config.yaml
mlp_ratio: 4
orthogonalizer: "newton_schulz_5"
max_steps: 8200
Rows from block 5 of a small autoregressive pixel model, named by matrix and row number. Rows with one number belong to one neuron. Each number is 128 + 32 x the weight over its row's rms, rounded and kept within 0 to 255. All counts start at 0. Numbers have three digits each.
After each neuron's rows are labels from the 100 images, of 14976, where the neuron reaches its largest size: "top examples" is what is common among them. Only what is clearly more common there than usual is listed. The data: single toy objects rendered from many sides on busy backdrops. In brackets: how many of the 100.
# gate: MLP gate (model.blocks.5.mlp.gate.weight, 512x128), inputs 0-63
# fc1: MLP up (model.blocks.5.mlp.fc1.weight, 512x128), inputs 0-63
# fc2: MLP down (model.blocks.5.mlp.fc2.weight, 128x512, transposed), outputs 0-63

gate.413:200097168157120143127110098171107076102108165122172138050096104125158092078137119200170129114159142150175152124114141131093113158139108127095143150174142103156138070126110111102089156136148079
fc1.413:134109098092193154180128109083173102149085131118130170140143126066159127213171140129173091138088139121129176131106166154149161136164139151106160090095118111123095110110083160130106110093109134
fc2.413:200117089144154119125117133105071166129163092142103080161122135162130185093170111132138091158185114136130182173128104132097152118135102095143090158123153088160085107143077094067185105103179125
top examples: table (26)

gate.286:157108118141155063120147084087160162107187131143152112139124102105172147133135123146128136092125162196119176078132112151083190147105114173169148118168096132138068109110113088115171099128121082
fc1.286:122077192165176210191156180104185086113101118136161145100145130074163113193133153172087120087154065154180155102149108196103117166149149078108106108131111153088124095140163097154101132117112086
fc2.286:120102157144126138108150135115129115124173167073119100154129133118158107175153177112115134108233064090166048140160073158127164098171127142116079119108081108117111158166128102134086120190116193
top examples: red (32)

gate.269:082110080138108133178149097126111131142122135146067139078123119099117168162094110087083060075107085111090124180138136163144153173084143142056179117058140098150120132089122150117187085142141173
fc1.269:127102102161087145144130135154135134085155093107102154110091177106101179131136167119152106121096084098097115179138124160086081100129165123195141127147126150112120185151160070134212136130076184
fc2.269:166138189137099151080137189132109140094125113138116127084200143146158106125113180124144138175111102120141054115166110160110124065164151099197056114147149140156148103130133116142152104096020088
top examples: green (58)

gate.108:110102131114076097083106165081104126081144159127192114105109106131137122152104223113079152100118176129125147139123157141077115117165145170180092070158159116111146187152147075087106154198147092
fc1.108:162158086175155125129100093127153116135112127153146107086145150154141114101122052149108100164147104123163139127164100150134120125145079080085173166099111120150101065125136187148090116038111126
fc2.108:065178141056123085101113118082078110118160164137170100143112092185179128079146165106047116114104135163101135227133141158081120149142097100128079109114124113118151182126132137107128172166162130
top examples: purple (28)

gate.187:102130175130151117148024145129103130134128115130074127204102078129117101155130135094145115083167133158115125182114090138109140163120106094114141110151046140127180153118086170131127094091102112
fc1.187:137192118131192151135148073100110120089146141077179133086120156134105081130052193127052152165085091068176143053152132116126121134140112116168121144095150129087103151112150117111084101135200122
fc2.187:142161113143147124148087196094104089109121089122108131202142107089137106136130074132173109103158123134125126219143123156167124108082119141112122088060151177133092112080104119109113092103143143
top examples: green (34)

gate.327:133110105150180130124106154163154102129154105087151141109184149099103130148104125051116103145148104123151152180133123131117086113163210127145132124129117185172116093074083143136125173062150123
fc1.327:181055103101101159114176172199155096143152137110123170072116140128171139148085109159124161130142138122155174129078116137137113182116151171130196120122119155152163125130106175091088175091118148
fc2.327:090083173153147122137130143158105095161175049154079147150117124094144169136074143136130123062117132086131181175159109135093130133102104157149170169141150164108121177135117172158145107078110090
top examples: tree (27); lamp (27)

gate.85:153191137129150116162111163091124129097078208059149160166156079105054139188159107127099149122145139108164150114137090158092171120116110148113173167117112141128090136139161158127161115158126099
fc1.85:116187078132113139116113067114133133102081082129163095158126112141110118131156133175131144103145155178176126083139173144153095168081133128163151098101117161102080099105115098131097123095183109
fc2.85:113143130146101123098107114098143135127149135136180119119111160091108127129122140111128112106163160134100125134097147166056134127152152091053093201082064127127107091161137142075142159176170087
top examples: tree (26)

gate.366:141131167121167150142110136140084154081146109184097127123148105127154148111150099106115164034107173108142142131119093132110161166142092115095076158138146045194115104123046156223109108124170127
fc1.366:148163111110148193104141126132138099126120133183165091110094112144187129145215102064129206103125114062109097100128048114122161171102076142121117150112163109171129149095115134213133167204146126
fc2.366:075101161079103163126111121113126102147121145151124058078147187144192087212128099153101137167136130096079129074088143147157093163107138090101161095120148117151126150137139102095154117159128108
top examples: yellow (80)

gate.226:164124090128106110077080182096181181145134133117157113116166172133060124161140128116142133126139092118149145139179078164165163133089209141161125129137074162129092136070098095132093155126141165
fc1.226:145152144141121116209195140135064081132124095164175135145122092113162172136171153105097111148154128166089165122071152092114095094131136178143177149115106066157133133160123131107107140110098042
fc2.226:090110170120185112154176057165177152120065132107128163157175121126151140129115138100139100135150094164096126112099167116145128102056171112116109149106123126120130164052152127151069142200107159
top examples: yellow (38)

gate.465:158122143096146091118154144114192176123131117106151129169118053161182148116110111124090089130074113133148073136147121139194161174145140115130088190137115169102102107107136093146115149070093169
fc1.465:165148157092157144195098132146095138109077088111112123135119108120056102126044098141123117139090107113175131186145158086186113183134169093109166158122150115123142177095106137190123096105094112
fc2.465:086087152127142139107153156129160072131158145191159173053195102158164134184148138137141174126104112113115115086139146113096138115142163118104091098156123147113148084129146087064129159180115098
top examples: yellow (27)

gate.462:196091120159137118120181236138127143157157207091088085068154082118157116117123113099127138107111137137160069143140175130143124130108099089128078137119114092112137097159117170130112098071136081
fc1.462:130093163127211105072128099122111099120145064133129109090158113111073148117090188164160157056133139093157153104114120165152152099170174112104123151150106115159103075185121112118169134111145080
fc2.462:161105192103126113064163175177083097123109157148154114119132166082102126098123135181114134131127187083230127128117105167091142134092145093148100165139161121161111147131132143126137120115101095
top examples: from below (72); mushroom (55)

gate.252:164124119144142066152079151125118134139105166154088122127146067128112138130112143095118195097182106126158060135160116150138148155112107148155185155157150134151148139145121129120093072095093077
fc1.252:082146152113134091105088084150166118098132159136155099136138149129159093077111116105179100137134120165161076155139166134181110142106143098085053109065125200119088062191146082163097069174152065
fc2.252:153124123096115124054091204148173172102104116157112131057114133140111117110103091093159156129137159091111109108128100167093137123164149093167133125076129168151090111160101122082139166166144130
top examples: bottle (43); hammer (32)

gate.164:111142125171165114149135178087104181113146134177145106113095132130134153122122131115137123126122115123119132082143099125115171121141137088050124175085101104091098111128142144163168119156124127
fc1.164:110112141114160092087186118121083121147146094128084139186155139154105098075122088120091059120136127108151081120103175105104119143145172118154106161084079183088063154143147158146130097122141065
fc2.164:121165142176133115073165172129107179170105119127159130074132144123127139131188136143143241124115071136121110147103150148152146082112149128135131159100154136105089108093124077129048132225136138
top examples: purple (44); blue (25)

gate.113:185136148100105134133141084157127130179096136110075178190086118111188111153095143111127155174243123095091092137154115177167102173102086137079118215132160129140156119139129161119083119092140091
fc1.113:087130131098139132097103151120110161090151085175103114104135093163166075042095110098146139170062088116162144086146108098107192056146157190151147184150104128124173056165142172131107140134146093
fc2.113:169165108086049204066123099136092109118108097185150121166117113122133138145118140165176101151106159084092093141157120153112093092174121119127157190126112105134141175102050164151096129120143112
top examples: flower (36)

gate.375:160105186158092080129168164070107168120162161067175137120118141129095119104109183133086170138131172087147121102139126085121180091104148151142161152146122105077157137157203112130110113103211180
fc1.375:093094131131146145130133120164194090063123142148131157110107147113083163162200204175154165110108163147082138115140166118122107143161084151075109106109082142161140154174181044105130101145091123
fc2.375:108176115125150116160115109147102126147135108191110118067066094137136102156184084153139136131132140155112123141155110113141066160091127121078155067139122152122092156103068173135054158133083077
top examples: from below (63)

gate.393:157130109135153164138149137119114093142133127154121181144093113158101120147182095121204116163179120064200139153139164099116168145078152131184172121116137062134128093128104152110133169116109099
fc1.393:074171126153171136076110132111177132145118103144107168144145126171169161120149130146137174113095151187088116134130135123124172122108093157122072096132138078152119160142111088155105151173085163
fc2.393:139110137111165117127123118141098174077145139134150139118132110092189083139095130121059103151124158113100078135090142142103139160102160225159134132061049092090176130107148104129092112149113119
top examples: table (43); chair (35)

gate.464:092084131140153073082099146100122110108147109103091102167151169123129126142094175134106113072152173130110109132205109234126131173094175169107143148098057067111111098139166094112119120124101153
fc1.464:210178150100102093126145139077149161116135114129169153128054127123077089083141162144131085108146132071225152077085120134116107157149149125136128151124105145088153148163114154128056159175153116
fc2.464:091149119144162151118072119106185115232119103123112162154079103113106128139134094151127149114163112113127130134193156131141111054119136121112120103102169194127157110167117110126218126093152091
top examples: car (42); truck (37)

gate.125:133134055137176131168080155120111133122090074189123164078176150052113150098112108110116124127156163078084137186110077126172124157107102165128126084151156129160135122135137125192094125081150093
fc1.125:122132181143177119056127155096154131091201118128163131126113102134153103171123129113156084120156156091113148103095114130036142113125104158130158132121109103199109178092125124104162149162096098
fc2.125:070101096149087096081139095149133160112109140159113078114142138143155114143146085155181067164119146099095128132146133145157162119150170165096117138145115099111105210098082113127055130150154200
top examples: blue (71)

gate.216:063123151105122158184092127125115131129135167145152145086114148082122164143136168050084164130095116113088132183135109065099094153162117130067159129156124111089121122054099193101120118149081188
fc1.216:087113126135161070081122109112111133174121166130131119179126145143171130141143137164208139106114149064124137116079120139148160104089102157123124130166145122182129124176155159154107179135161125
fc2.216:111131101140124129078128104118214144093152106174134157056148111117120094103103115115144153123091114148157131145068154124051112102113162100131118113141120112143104134117112134172122162126158144
top examples: boat (38)

gate.295:127129054123188119173076148147089102102111089143073151138117077106141121141125141075145116078116181130123129113142125130145161160110163118092085117128131139158168120165160139086167110116099167
fc1.295:079139132104126132118182133082144137124067110139115116100111141125127104133131169102105142188107073099136082174151161102155054111092131130157166059131187173119134086167113137065128096130161107
fc2.295:184152135141154053118068101131068094164174126085187084134153127120144111146141137150148143046093133123088137061154124137135127128129110093202162147135112144131036121099117134193112159116126099
top examples: purple (34)

gate.87:138123138151032129163135128121124087117113159136090108109146137088121101143118117128097150122137140097123161091119137120072088133153148148193207093125139148110097164091128132121098149073103116
fc1.87:113092158189142163148142109108122118088140192129149095131155098113136088185179098171165098135134087106103131120150131135073096137126174169181128126113138095078116089173093098179119161102125122
fc2.87:155089078095148143156068153131101157114116058112140135135098098102124155104051160068088100153080147127160185166084121126127096089134121085096153147103136123144156134108093179121201131127156156
top examples: table (49); ladder (29)

gate.192:117144108147123114099167091112113113129123192130097162145085107148097119118126144105139163132174125083129082122129110107127114138125125193161216107115046164125161153141066122157090192133091065
fc1.192:175139160097153101168173117108135108093140153206112119109090084100099130109092137107176193164200119082101091135108083114094096084096115187114149147088058101145094170132106149171144150170100075
fc2.192:119111105060097083122148101135177171122137161150142149125123093123077127096140115149121179084164118087114155139176100048184138157101101237127077108145135127116155131186117137130148134136143108
top examples: bottle (30)

gate.401:128102089116162140122067120140145163138104127098100110115120178093148110114205089142118149063152147143089111125134154135094068177071136083083087155197064139164162087161127139133142104120145205
fc1.401:094129092125138092127114146119153144159112092059138111135151089154075096151197099093137127082126159181140125072141119106190111133062102159166151150108123093141196126202140156181155111163088122
fc2.401:159201155095113114118123173177119123119105109053119131128078144148120151123058123152057119198077121123100136159125161124156142129059164091196142129140173121122153125118117110129062109150154107
top examples: blue (71)

gate.399:144139158116193115070170139091111114108151088128127059112168081093189119128133134151139124066066103118181074118141126183163129138107129126109123144104070151121072101085117121107127126155132131
fc1.399:154099179184102091094074104135131131132131112082157160164143201093117118121114076139076122182174134165100154074212104134113144095102099129162084106105142161151189158139148062139110125098113174
fc2.399:155149113091124087050135106110141112120163086149172180146175114094144074149127144142137141097086096118138082040093115211099115115164157117089111160122070165128102141158115202130127135129090109
top examples: purple (29); blue (25)

gate.222:144163156135141112143120194069109122121114103159049079124154100127117096061086128129114156157135111050179137145180118126117130126158109150118102156145138102106137066116113157151059100131157145
fc1.222:095108086096125168163162106199155177130157175123078151109163171157083183133197117125085161124072128162091189131089121064080102120101187075124088080150112121145078146163122103129136092113156153
fc2.222:116111119149150100089109046079122070131142111142133121124082110067126116148149134134102183128106193088143073139102208180145142133129114076116207127184139141124122094098145181099099123065130116
top examples: yellow (43)

gate.343:148125085170114147133124119165139103096106094158148154176117107101072076209061085138139098118156152103121119115122205110115126047164161137093116180123139163189115147118139111139081126098155110
fc1.343:137060105187149159124142181134141110082130115163144158142187076124075056133072088146141101161069146131112108142140161095086082138136096176130089137111097199112115113083109122134086106145183144
fc2.343:127105133085133168111156129096111079167101087142095133079142105119137129107166099181155114153132159121128151130156126147151120115108073141119110128143183077103154174136107131188136154099139141
top examples: flower (57)

gate.307:158134072082158130105068100120071109058166135121120107196122134149189150128074140125106098149183103142073099168155107149135183159103179110138091093099088130158125129074129167049120152097109165
fc1.307:137131162133113120092093112145063148152130127107187127120035112185051169169168119118120133160104153105131156187105115092157110089099120117123154138147167125116152118155118140112181131154162168
fc2.307:153134120122164142101160100144150120146151093167140169206177119085190147083114085141111138113125111143123144120112093124055220109118155083134115117168110093161138089128138152105146135097116136
top examples: car (35)

gate.239:127080129151135108088131032192107130149126157191174157159146100151124106129109143087146110147198132119127122152135133149144059168055128185125145141134118170124103110173139134123143112120155116
fc1.239:125120096127176131054106117117149090119137151150106146167106100155117114102112117084142145132183064124124065147119093155158085139144170146208084092140139169159054178154153074190126118141138151
fc2.239:152064158180126067084145145143133110094118224161091157135081136152179139127132127123142093135144108085164113090149149103132104118134113137145187158073127119162122088231127116123089117102134163
top examples: boat (56)

gate.414:078089131122128099139150108113109077101080180134144158122135094107099131142107163154132170112157110073110085177205099130172159147095059127084163162091116085183165101166120115131085089136093156
fc1.414:088156207118111131130204105166121100122154124136086158134137170085104157108109183158193121101128116156144151152136097216125070151112096155065158116193082151119074130118151160120077091104078177
fc2.414:101126158152158184146115149101127175110110172132115134081169139139180165111143155147111102125077109119152150141141160111088206107123150146143097118133079130070087190046114159048118111159189160
top examples: blue (32)

gate.203:122126147125094108146102165152130120109098115102151135114152069089067162117087150146145204098146161110141150189133146118092138039117072175235159103160126157084199103147086073156137124170090152
fc1.203:139091147102099175088082115160135123148171100106110157151083136026082132079119164128172170101170081152198149138103109101078119075101127179157120099130150161099158166147123078169130113188078147
fc2.203:129168082094174138145137179150116167107108112158111104076116170089114087147131144143145119188117142108135048123114126138112146077106124135165147117123114114115120118172161120106073123168102123
top examples: blue (61)

gate.474:117130150103114108137093160133131115093151137137068054151150124114137173113149159101102176152164218106102056108154079138079167141133143156140175128116055098124148161119206111137184090125143110
fc1.474:107165093142082138104133097147135078121089126128096107104166120149055108123175107095129248179103160104105116134161161143135107116137108147110186140172141117125145150133148116161146116098174100
fc2.474:153128147196165088110111118192100125072177145133175075131108176127134109078139143222113077053147100144134157121102119120101155138090124136073107079150116135142136092157071133061093154134134153
top examples: from above (60); sofa (25)

gate.122:106156103127149116068149073025102132132100097102103146134139119170095124107151142204120137126198072129126059162175126184135125146166076132115147151121137074108136132166113126117090167141161173
fc1.122:172158171099052149163129157132154130121087152159137156090071203070195115099138144148191177155093113120164171060081084153109140143124126136086144150155174106149129120117133100052142090157113078
fc2.122:104172115162202151133100156122066107071119110050104133096128120142151103154112113152127090076110098136135174120144195145120116107167186107188092091129098108084143109140117086191118147099195151
top examples: flower (41)

gate.224:164126143109147094117209047117178102130147115083121143179093090130119174167161160071201156141158173140079094102136090147145113101060073157164113143136107143108125166130111127146090172179064130
fc1.224:096060154115123123166091159122123129116130123138135078134096146121128126107159159117161128102059142088162129138151150132116165155114146043116103123146135107112132057124138143136129099142120204
fc2.224:181153152114135158096115134103140137114138148130168171150133104109118133140086198086060084056087179136093113137135099131063117115101125137109165128161114158090164146112199140107152111197094098
top examples: flower (52)

gate.15:116125136132117074097113165167184121129140120122166191074141103169150078163148128072181174132123047159113094154145182097160125183107158176094114097116076163055125141132094193135155102127175100
fc1.15:086078124140094168109116191167088080144136142062089086182171185111154146115144134111081141156110074121087134143206155147122114125136077078142124137158181133092133105078177183110140167128130143
fc2.15:184141123119090097127180126136166128145130065181164193129114127173095064114133083121197117108135128157121123115122060108119109177143181111125156105122102182135179188126042110099117077088139088
top examples: tree (56)

gate.498:167142138086106142094077152180130131114160131144085133081129116155145047106096149092107155129115099149189161128106135147118092150108152108104155091141135146118173083117076205132131136115150055
fc1.498:162079130099122091134082149161163125142164162176117109108162122112142084141109147125122157125153082176169076151144101203122097220102138106102176108153134184095130093061115179145124089126102096
fc2.498:135096159172089162127180095155109104179131087090135141073152117119150167081158084147134151107132082120130092117172104117198118121125077250164096153138173085145117138142118130184154163162149193
top examples: tree (69)

gate.104:171083135092154133155110137202104108101130209072132086068196135128195132081133105120130163138139116121131134098179208181090112151100081158152080079143118148060066162127141148140120121115092133
fc1.104:120134123166072145081103075119131137091133064223080155183124087148079143133095138149130097135125167134103123145076094146127102081140170171143168195131105112149177178174155103120123089148152104
fc2.104:174101122167138076149102107165167135121174072151170132147166101086099156061104196142104141167176139140129123131123097148098136123077147161129085147096162119144130081120134103091119112144097120
top examples: from below (74); lamp (28)

gate.184:103120170164123120153134135118061189102135137095074130194173162093180201133174101101110129187093140129116175105132094125125193150123117171135123102082130066157083103083141133097068121150109193
fc1.184:160167051136143124134089138195159095125114114145195128081091089095114085119165114097143131109122128127151160123136107083147118107081168058061159136177095154149132193148053126137163120132172053
fc2.184:143172133117099126151097188090158162123152056173088114181129118133154107077163085098094126105122159128098101108099125100173101140115182055111102104151079102110138177119103172133186146157130093
top examples: car (39)

gate.10:167106129044143171128142101125144094139149122177061134185134111089218124114139107190130145103100107116148126123174166130123134191155147123133079141217037068101123068112156161131123145117127102
fc1.10:156144066083105174144106080159121131091168215121135128123121105150164154174182115119157100091099092077119150077140137109109169076130096110156092133146116097188129094129132092140119166157124124
fc2.10:073107131158096057049103124140057188081133182118148121119139104156094091166208165105116106119119088067145127152114049135059165110094168113142180077113197151182117128136141114105130135160198116
top examples: car (28)

gate.107:169104130129159084192185172094131076137127135080130115154149084135138219099082125110178141127163138130091078155149172120147164088161086191130132111108130115134151101093168171114114121173097065
fc1.107:137136135102097134073159124206211121161147149130194099085103136126136093151147164144128096069134078112174169114127139162105071127129178051114097128112095133116073134121186098146155102124073123
fc2.107:094163155147086146050115213087150106083070117173151176127165137149106106154126164135114116178115104158097129186111109109084065148104193059136129083142116161158116127150136153149119121160149104
top examples: from below (74); flower (30); candle (29)

gate.335:174161098130079136172132149139134072076153110141158129147171080114113093123182148129103147163158111149131137129152062152119081161167085154139154166155106110146137107105100137145129147129110100
fc1.335:148111117086114141146141227145074084076108128157152112202207132158124112154164114115127145085100168159146100065155116186059150152103095137104081148140175148115115128065131135144116126145120125
fc2.335:061084163178160097151097135130144134184143128167093135085114154146117163122111170138169130139122091179121196172093056082157143114161131160141128115114115186119109031203113095192140102086091147
top examples: car (26)

gate.90:123075125172127127144046193089105111157180125086124094120197100144146123173134136171115174099094105103066140111083179131143174142109163188142113082094114093144134095177126116070161107124134096
fc1.90:087134089168205133165141139153164104132149110120112078145121155071133088176094175131103140084143148110179136128142156131140132140139188082062097118142065097138082109079083151124093160185183174
fc2.90:110169185134131106111072142120143060168146083144079100093146105095155134186148107070124103210169102111124139126078202065109133085116162147140114162090100125138144163127144083093161118117154113
top examples: yellow (37); mushroom (25)

gate.27:119101133119149145164143172129094088106135133093118145136129112194150183094101146089091098090127146159079099143113170107143151177135137199157146079125118166086123167117119147192129097117121138
fc1.27:113124119131126125179191126121114114093109199182057117095103131153081115086159084174142111155112097134111139168171144134096171116136085133078162153102126136126105128107097147074120131107113111
fc2.27:152139087125122048092146154143106100171118168144102098193109177121152175112139137121140122139098189129122117140127086094170129178101104105154123175139152159069111062186123162094130141081146115
top examples: purple (26)

gate.304:187130121083157093150188085190098134137158113110139133101134130113112116080113119116125155150200097069099082159125129108143127143127121143146102057120113154088139146093103202081103099094135151
fc1.304:132119128113109079121176077136085182113142130161143215143153189163109146125133151101146076101100134145089145145052121090182122099146120115104116121077111089131104155194140076083166066186125104
fc2.304:130100106229146101230180130139131143143148097136111138171152103145071136117133151131093111072091168072119099136091097097159122169131137116116148100115119191161121123122130092121139082125126122
top examples: tree (42)

gate.294:112154140112143086081124187084148148104174098141156147163137096123181113151103146021193161145156100103170081193167128130138135113080146101151118128165147159090165097144138194152108127181136166
fc1.294:132120125079094116117154160104144117090133130196158186153103125163120094123084162116190134187166131056153081184115133145174118115140125106119149165167153180128166130153078096134112129160131114
fc2.294:116113147160136149149085167148160176137163152106099102136099119151100182138137107114148123132189143116151170113124121068088160152113140162173153104102109146138050169161158113133128123072102120
top examples: table (30)

gate.341:146135107133140162063124149077165168136154084084118150118141078077138176133113134192125110149136190123098146118160112124144180119107159158106098142165135113156104119141154131100133119127192092
fc1.341:161103110124117165111147095167127095137167175109143121128091084081113184117177129114083188102108086108137179128190097071086164131091118078123123122175109102116128142184183131121156182126116070
fc2.341:111116074114135155106125132191149148146129084143145157164099096155102117129160069144059128117172109146151149124112137143184134124123133079103123105150142115184085141117113146075179193122143091
top examples: car (41)

gate.300:173095116094070119160122187131148141095133116131077133107144091202121140121109096129138062119107121183123107152167109158160112179179123155113134123167153150134151124077091128111135141121155119
fc1.300:085123149182217131176157103099134142114107146125146121127133088110124138116119126123164073098076117124131120133137122098148104098137136119118084141102071132151108185147168124224138161177101120
fc2.300:086143120142163167123196100157116102158145136098170145135154147124120144155151153107088118161082145115086145064135149181127184116136086109127117149129154119137109103142136055082115104117155101
top examples: tree (25)

gate.385:208166096094080114124094151130182172143126111131114108120128132146105118113127107120080112161138163132095086109157094145091128152094161197125172085154104065127157123095163160096116105054195142
fc1.385:126132130087073118129114115106134118117148026134170141102145055118095160162147144147084116176074147174088125105201157129122121092164177128092160154162115104136057113120150127157163151131146130
fc2.385:105097135209124131078093200140113062129170085151145145075091154170172158120093122139087128074132073132169140150146112126158123134124107157132128081091154137122151138189118128108126173173131131
top examples: from above (71)

gate.172:153161122166165122105134179117141121077131110162100112121094078087029117130069164102113196114108175097134105153168127092123138160090128184136133087092194142094161064150144088128126163183195119
fc1.172:140131151169122146114091137079055112127133156174155220150084090115147110159102128106108137139126145147135149137128099087111137120119146123111088067120197159176111105189117072126127176136116148
fc2.172:117125122106097176087164127129172132133124138159110153112167103185177134143105111110192101144088108137142034130070151100184129130118133162121136165156067116104121181126173121171131093178114146
top examples: mug (28)

gate.371:194082138147143142157131124117114117159174118074093124102164064130143163142102079141156106119130129101127128105094126101083172171092164124129159159131138086081115078148160198188128125086143095
fc1.371:157120120133131169153174093134112157085147101139073080137136206137144136113122085116174043153143109210153147141156103110194177147053136117124122127100098097084127143148093112185142134086139161
fc2.371:138132079118111133127118163080139162136121129150092052158105155110109180126083100142109108134152141133105153134141156102164103111114142101140205163143106098184124169101101142090137117102143149
top examples: from below (60); mushroom (46)

gate.496:135138128109099082165141073182114088139092148128115107144201116098140114025155095162151169127112159161121148135121146107186069112147085182094109111101106119119079165125119136190110176124114136
fc1.496:066085120108127105179147126098185100128129147147145178145171087079084120149113142098093136044107109122101093167185156085204109142100153157168065108161131124185164101140124125108131139119110139
fc2.496:155143141122133107139116107123107145145168121127076139141122125154139119078132138062173175088157190129111173149155105144083169160136143178077182117110090132150084160111134123191098114195167128
top examples: red (25)

gate.0:160120152099114036120129116137150160118172121127106122138154158152191137118091137112098122130154146158109158158114121200089155140146209203100119149094118129195076085078131140092071102126140174
fc1.0:181140119171123134125077064132146083156073111130139122120112086231126113113127143129135126130149137182164108133111191141132062174135121132117097116092147170163165145133104170119134147145145056
fc2.0:126195055058068134112132116120131118137145096150122106114096116130102090106145077087106135158142116164131181116130115123150148119147105041155151139197149136105147143178150128098160148052121072
top examples: car (33)

gate.149:184161152143063096099140124122122130119096120150121111119124163139123091080128163146154117163201136146130048086156096133131155127156093201155138183110115105084141087148134063135133120137184093
fc1.149:078117125149132160170090079167140132124093159175139162130137095149179123151145117107138073137155100156122195127067105150135066109101145054116092172144107174161068186149081133111129129081091082
fc2.149:143099108086148121110129114109148095139110132141132130147140070148085123123162119119109173170136112083133082100138146132118142162067052091104139130186163100149145101122111137069132127072104111
top examples: from below (67); mushroom (36)

gate.356:104133123103142124169107133067123174140110142097069106131170123209136149175113141120067114112101136089196120105115141117103150139126148113111137175146103135108187104096149155152145144101090146
fc1.356:093092137074075144137100180129208073169144125101125109141109150156109113140118137174135096129120183159192138085069094090094091101183094160100098128096165140122087135114198129098134124154072142
fc2.356:047128113131113104147154111168114094152160115132145122098118104091096110183178109143168102083134118139115145171154158122131152169116068122121157197124154083118075153105081105190091140181189178
top examples: green (75); from above (62)

gate.241:120180205114124128138111102146138111100142080086130121134050108019163143122159158160117085128112200135138129095118124151093144142151086188122098149123153119101120184136180149113121104078108175
fc1.241:146133138154142136114163109124149161090146095151145082112100164108116164150153171198159112158124164110171165094168152120130174026132079139146164102078176061056143124112179178090159070096144135
fc2.241:117127119174137057123140112110077118170093228116077123175163085128162095135167142111110129111122121105092128137074130044192106173078173134147117135122142140130144128145113118091100157149149119
top examples: green (35); yellow (27)

gate.313:101118080084117095082110109143104152154085072118153147135134128138139131115178132135158066121095153167158152066149131147137149147131088108137155153176129073152089130157128100109195150111142131
fc1.313:057142127144120048132135118110134157171105093103196105130109075122086143126133110146121166170099147117082153091152031150128130114175147134143174191143122108139129119134151135061156160096147165
fc2.313:097117162170128135186118094111098105101090163143095125170155122097135130185101162125090175100148165146108164153135089165113138126028104148121074132105125162165114081125205117135108185108132178
top examples: from above (86)